Weights of a small multi-label image tagger.
Model: arch convnext_v2, norm layernorm.
Training: muon at rate 0.0024, 11500 steps.
Data: trained on close-ups of made-up surfaces with and without defects, 101725 training examples.
Rows from block 6 of a small multi-label image tagger, named by matrix and row number. Rows with one number belong to one neuron. Each number is 500 + 40 x the weight over its row's rms, rounded and kept within 0 to 999. All counts start at 0. Numbers have three digits each.
After each neuron's rows are labels from the 100 images, of 14848, where the neuron reaches its highest value: "top examples" is what is common among them. Only what is clearly more common there than usual is listed. The data: close-ups of made-up surfaces with and without defects. In brackets: how many of the 100.
# fc1: MLP up (model.blocks.6.mlp.fc1.weight, 480x160), inputs 0-79
# fc2: MLP down (model.blocks.6.mlp.fc2.weight, 160x480, transposed), outputs 0-79

fc1.421:481515513487540541525475501540444539503571487419480464463508533472516522550440484468542536468442533430582509475526526468433479546548538488484478575469571486471491480398536487459516560406481523477542529521517492475493485517503513467614434521
fc2.421:531485422441536473466521496516503449457481518547447471474488459507526554499457440471548560509448507541449532444500485463429507512581518500541494492554488505545535532552499506543452476527465474527517508501611547491501504458456543485557541395
top examples: scratch (91); wood (43); leather (32)

fc1.217:516466525533501475466516452542532514478471509501557477474515490513451482492456453546551498582593521518505490491515486577463553465456472491519548526479494558504456537522518444494468525492562546465434499573532508418519473443534562518517462427
fc2.217:570513511494500549553450531509499510497562465476467476488535558478501503519445402490519493488540508532486490470459463566491549509515401509522509453434509510528555424535595480526484473444527510500494479487516491537523466574435566515508501508
top examples: specks (37); leather (32); bright spot (30)

fc1.75:507445480478443546559456430550439530478542513533503491512509504459521508516467432523535548491536512504475512507479509532413521502509550545535475455532502463522475452507431507475480448483517558537518557453482436501463569532535528439522536451
fc2.75:507538519539557527532560483455448539564506507458516463558478466515486525512575459476492480524583480552538434544577577457522461463532563560468523504528490594480484505487514506501466460554496485507515445511500546575552515501496509460470484499
top examples: scratch (75); leather (28)

fc1.246:520550465484524451410516510403534504519522477561513448532527498495447508599499447506574482566496492562531468521476428533428496519519483482529503498517488511480486511521623550498464503488442495471545471554483582498468495560458460559445446560
fc2.246:412504483558474522462475476514439494492602509481427457466452490577470494462489508499523454486501480481497529562505447538480569537477515476463452486479503553489499474449553474437494456438480516424544462527528516493501502555537489490454517462
top examples: carpet (80)

fc1.248:492520483482567530535444388447477440431460598510498483537536466514514543507516534499488447556423536529465482501513521520466526451476485498491523432498478484489555530493519504482621494553566453597554543531518487454487436487466509564487502529
fc2.248:539550504606468502515463427485418510510560542542457514478514458438536501512481427474550529484519394471430524550504485570473512499453519505459478433474455484540490488494492519553520554484500468509531456494502502482564537432570489576566521527
top examples: hole (85)

fc1.367:468525511512481384473463504529523511532491530524525533474512548516518503514511498529525550499551557462474537468398473471584539407524539537460511529473497557587487563517515485511468472456481480491551465497501475468516497508590516497505423449
fc2.367:496488487497465544522514463442520514479543530460484486490535539583540465428491496485513499469487526487535570526450363456559509500499516481505466531574467447442444529482477573499538406502468497421554448514436454500527505467532477508514503494
top examples: specks (52); smear (35)

fc1.447:478526494578576477670527561485485530489516429462524468484528494506487482554456521477474555517450525483525482544489486580485468471499448508545475433436498517514463466514507528600479461471463482525449565473489490512425480459453448550509515515
fc2.447:513512483530459452544592522535487462544424537419483447512445479483481454401457413528491538465480428510508546557556531475498606548503488488458517497541498548501478482533476536437537449499499480462443501493461517481552464539501484499511503548
top examples: specks (81); wood (28)

fc1.361:440475463550438453532523508458476531481502484510612499525527529442503507455503549486538506465512499495537405498528450508542482494543527484575511507447549527428544492445514501519466481537485503442509504513518486450493541498481488536472523456
fc2.361:544463567544506463496455522474558547509494444474559490436499493570515526470514532512506552567504446469494433543517525481549440512472590412471547438490542500505471575550504455542468488436561451437523501471494505468476471497484571571498472492
top examples: hole (29)

fc1.247:440439454529501548498485517503469435483538528513528497456471505519552536435541544532511514512470489549391386518527538513501544505568535420488498495506511460536504481445507400498516543502512574479419499422469524561476550516481478506517547535
fc2.247:477525512490493515492553484491497490590491542552538425499541470540475494521563534484488498487493451608524517546461419505528534480485536510500446443489494516432456521498503438517465450527525537505421499589416507454451500415574450460469473542
top examples: scratch (76)

fc1.414:499526477541582568632556490462483579502530471514521481448473454453504529553503547457514506409486582536474447586508479536547508513513501456551452436508542507481505473478545473487487508469482484475519477522512475455484519466505487538492559561
fc2.414:529529487473427479479442495518470466526468565513488460588467473533548469512465449599522531478462450543490465546463463413508498478520437554441461542472530550550485516525492562430518560519542452520459550477495534503436473502448472432501500567
top examples: smear (74); tiles (30)

fc1.47:494570519507514418479499577566547546549463510496502589539520473550505476469474434557529453547502482477487399503483505487451494471435427542505491526555506473581472510490485483516455416469469505528537501495550447489492440435475568583527542529
fc2.47:529503463491506527499476511523474480535513562509474560503594442542521481414536519481514515444468478454488478502490498498570513521575481487507516558589514443528560528549555595465504499506499556447501620439525533482499496489591418512513468484
top examples: scratch (61); brushed metal (38); wood (28)

fc1.259:479492477512548596599507509446499525485435484568500463455457522453544453527494499500465466538476541426456490530473489511440513498506442527494534476589567485561508499532542454523474524496463477434504476484499487581472486540524536500481470502
fc2.259:551542526445480513511472451485479538594517551455486500548537467464512453491458478497433532494483467463509532565451535512540562506519506528469515543525492490480522498504534483420449462549504433442544466420445506385433492453459517501524509540
top examples: smear (88)

fc1.194:499505546489501470569450401522527485434583536515562482498533443556446526520524549519507465422482527489491430451512410518504521469485531542509498521525528536482396540457579461505486524420465505528603421465497464493502475526508545437537491531
fc2.194:513501552448498494485475560457502476465504527477512497507474529478507563439508471480585485544488455512571490555497533492477436529458481514538438523482471495503493443550467446509537546573531459586470531459472594464453529483442564478491515528
top examples: hole (84)

fc1.453:562503393527505477577506513508552502476524583484492505536493542458526408466500561502535489524485461441523571476568522518474444420592513571454457518536530540513533426489483460526492524543562468460480505531446542448498536486443504502482486408
fc2.453:516484503455477542515520529474514490441550427508456480619549538489506454476507498490532477525520540493510414413512506491493532418485470564496449475459402472569562514548457527484567547493487540378492518474544505482509486489503493474612470485
top examples: bright spot (97); leather (39)

fc1.333:460526426509567505582439484458482498559507541420483450513449513497523514539486454522549444474526581533531539500521493567568497550499520429460521504506521506529487511510535497464419526568513509512472467545459538498562488470530537537538442469
fc2.333:496450463458474556485544449492482494519557462550488531500535507453536463546446507473423507533452508463550561486521528408462454521576538472442551496445521427456466482497586550512483560531523497514442432568450524499507417481495542521456497503
top examples: carpet (97)

fc1.451:445509510557516579449467497544482489515539553488521499510548519502539481499522452437505478494527467517475520481484526493504521546424513443507507458508491528511510472480449480561464607529514465542567470465564440502497526471473514417430578500
fc2.451:507518446455468507436399497531443515479484452548553475489547534458536583485552543552600472566561501470476540440477433531546470475503454509473457525502540504503590494422576521470491545485526454557492543498535459492449509520549529514572561535
top examples: bright spot (52); tiles (44); wire mesh (33)

fc1.463:480517573536568576456504506482431498515557516509545515489542467509435517441456528434492458523438539398501526482457463502431532518483458586475440454478509501460491517485460504455465494468578485566504415529532497574457462467559581461494530509
fc2.463:564492520545492530555557544483464446511479472510486512447482523523460488472494459499461568528509466484558483502496442494451541499462582515473588461521464427476535499414485534534494493492482435508501509501424434477522568481555488471482552565
top examples: smear (100); circuit traces (28)

fc1.116:468444536543520518412584478492544531483500496466509497496513477477492571502486523464504546500514467498482511472498528532512548495516454473542513454550480521456501434539520453470547502478494541488546403466440506418558513505471508487568505515
fc2.116:528490552494462427503541446478565522477507427550472423566565508549493519495515532526473466557451499539553402540525501482506487526460540506489550560471560539472519455509504534514548473524495544487527507535456437460513494488569476506500532482
top examples: smear (100); tiles (36)

fc1.422:455501527544573504448505502472548530509514507518510486533426519460497500508457436476488412484465549468466494473554594462539515603472490475481510540506483526514492476473502493520460494472504495492529435487496534566529485447452506461479516557
fc2.422:535436570440493464549513477508503484460419438492426491478492462518518556546550533484489527438493505505505457469456476471511552527484540498555516553506490558555494480558495492515536517517514500506490488433498521432559514551552458419558458486
top examples: bright spot (87); leather (36)

fc1.370:535444604568449482553489448491473510452475504580489489540429484477562491495498461462506495475502487508564501537489516549424498494465457487563488466537436490547527541502474566509553507431460554478479498446536496543505462520505469576558470509
fc2.370:486505541476534478517538421514477503534505530501474420472483506457538442516523529536510490521492542524426513504551498457510529492465445525547600524503486458511596470490389504433537477556544545451457473470474533554509436500487475509547559516
top examples: carpet (50); dent (32)

fc1.258:504532554489492526520410519495566628512471517438479499481520513464534521510489511490504462473504504522582472503480530445494499510412506481528559510524460505485394432458526477487497525459547512578545495499470493473497515432572561443451463529
fc2.258:502507551478551471480509491478525454472434460492553521478488441453469505453529458543478502428503435488507489463522497420517488435483459493440476483514470563516463446507463560555459515579498571535449535492509504521488491534488516507471459529
top examples: smear (36); hole (34)

fc1.178:528529505458519565502466506542475588497488422515422336521577556500523535516531459478504493438544423540455555529470519463475457452455527470572572460466522539492518433435521519500484517542460465521522491502520545471495570511514495547497512530
fc2.178:404506544533517559466457501500478492510531350510510485491477442493497546430515547539528516475565485504527497525481438444462530460551552498505488480460540477482531558432543458515563511479542584526456505513474469545544439560478404496491488516
top examples: stone (100)

fc1.425:499509489520477500413529538427513478560555502488570544508482530463487487452535522414515529499579433538522496534470558453458534488397471589518479461475496458502514476539550480562499502543457457441520560512520509534452552489485521471471453532
fc2.425:482579553529532464484492452500525502494541464525517488483502502513481429512450565471486514469477476524556434532476458505569567497532448500525539528553611539482576458566509489445498512476553431500499482478462414438460495488472498551447478511
top examples: specks (34); wire mesh (32)

fc1.91:529483501524446457504488559433436468544515524514562485481501500482520521551528506489482507443472596539512546526501453525489455504432518441525528490504479515506524493538468548547496536555536576511454472494548479538481368530502536493496458553
fc2.91:511493499533446622462461455463498487547517614543473416424486618550551457476484489502526442482507506505421489532440426512491495542519553499484457512464539515503505437555501508489465473472523539425513482518518524525516524469595512479578537488
top examples: carpet (79)

fc1.25:527509526431553528576452583563489513517475501516432523459428419517501464494458524522494485506431468470580448535537511492483517454468521520554565546491539517426471483509503570486477427470465488503472491463503517555483512500523538588570510507
fc2.25:533489537568453453506516475425476527467468551501448531540523558498509506481527526524473562493520479491490517405395450432489524513511565463477466479551547414521519458466464544440497493486474468523404473510463450550558497457545520464481486475
top examples: stone (60)

fc1.426:548479439536557506614486548518453437506508445569497493527465475497559543508485505502462512535568471475535543600502479530440498458459468518482553481507440528480410545477510456521523485486499466498441485513484503471504462555544472569537514574
fc2.426:532584545531508552470499480510401488549429543487405512438497481469474454474490435566479540486545540514524515491512479507496449492449462464403496492461497541444541516462589476452508473523425446517480523524490420524471532474443519444523503484
top examples: specks (77); brushed metal (35); wood (29)

fc1.166:518487549496524484493514484574483671480483493492468569569466498471484509461541497493528445495448446523538522464531559546557543461484459524474451530500468499544508550444477584504486472461467513520472520468453515559460530529480493453495528523
fc2.166:503540463495627532465481512520460544552467528464594514573500450508463561489534527470531462464503481483525517479411501565474553494502483482588485541457438485463473491452494516458521484480474421476536426503471481485479505512507464525572535495
top examples: stone (48); circuit traces (44)

fc1.28:505552518431401497521454532528537476521556564504493540508506496510570541544534506528485597455493435546529509458525535446483560495505475426443537466477486571476461490412430535553514504498412471579506480544441472475513562462513449534481534531
fc2.28:486578506493427505451569512418419499437452498538520530453449560527547518505516514573529415513511497413487552508570492473488498535558507473541483538520458493535498487374553547507486571448493577485513486461495521458528559494481490468465550501
top examples: hole (62)

fc1.475:442535431547486487531502512478558488514482531476451407552499442522496395563524461455480506485523446462449556540518481535477564521503538429490449517556528479493567522602553489555473548538509448446528519526479472470505504534502492573525524582
fc2.475:462517470536563457516478524541465483479562523469525507443577469540442392474506513576484441548540487476484493535491509446510488476524426565422529472477470504535536512526441459474544554533473524489500499458433579510510541521462484471426531479
top examples: carpet (65); bright spot (53)

fc1.377:501524463508533507432418498467530525480455452485479464500539454438473526459513465496565471525466505456546494508525494540506446430464588478497475487553525489418517464545601532498523525513435501410504498460446507549457475546524479521531490557
fc2.377:521510569491447458434469449520523532470519506498524501433384558462455562538569516522529478463502495419490456587508487507523549485522485592477364444524494489528505442462457482530454464493562525519525534455460436464457488501610492545554530526
top examples: specks (39); crack (30)

fc1.42:549524528581530490502560537520476478517453532491494457579450473495437498576480543487455504525490479467488490511499520430467389462571497536508490528517574493426560418485528468465450566532566515482560503582454535504457514481525472448551479478
fc2.42:527481487497529459520524526542527381491510483479451528452550475547509484521536515480530570420570441527487497446526594475523534457560505495569498515554472456504494534508555517517543513434498506493532591524470499536532469456420559441580479412
top examples: scratch (76)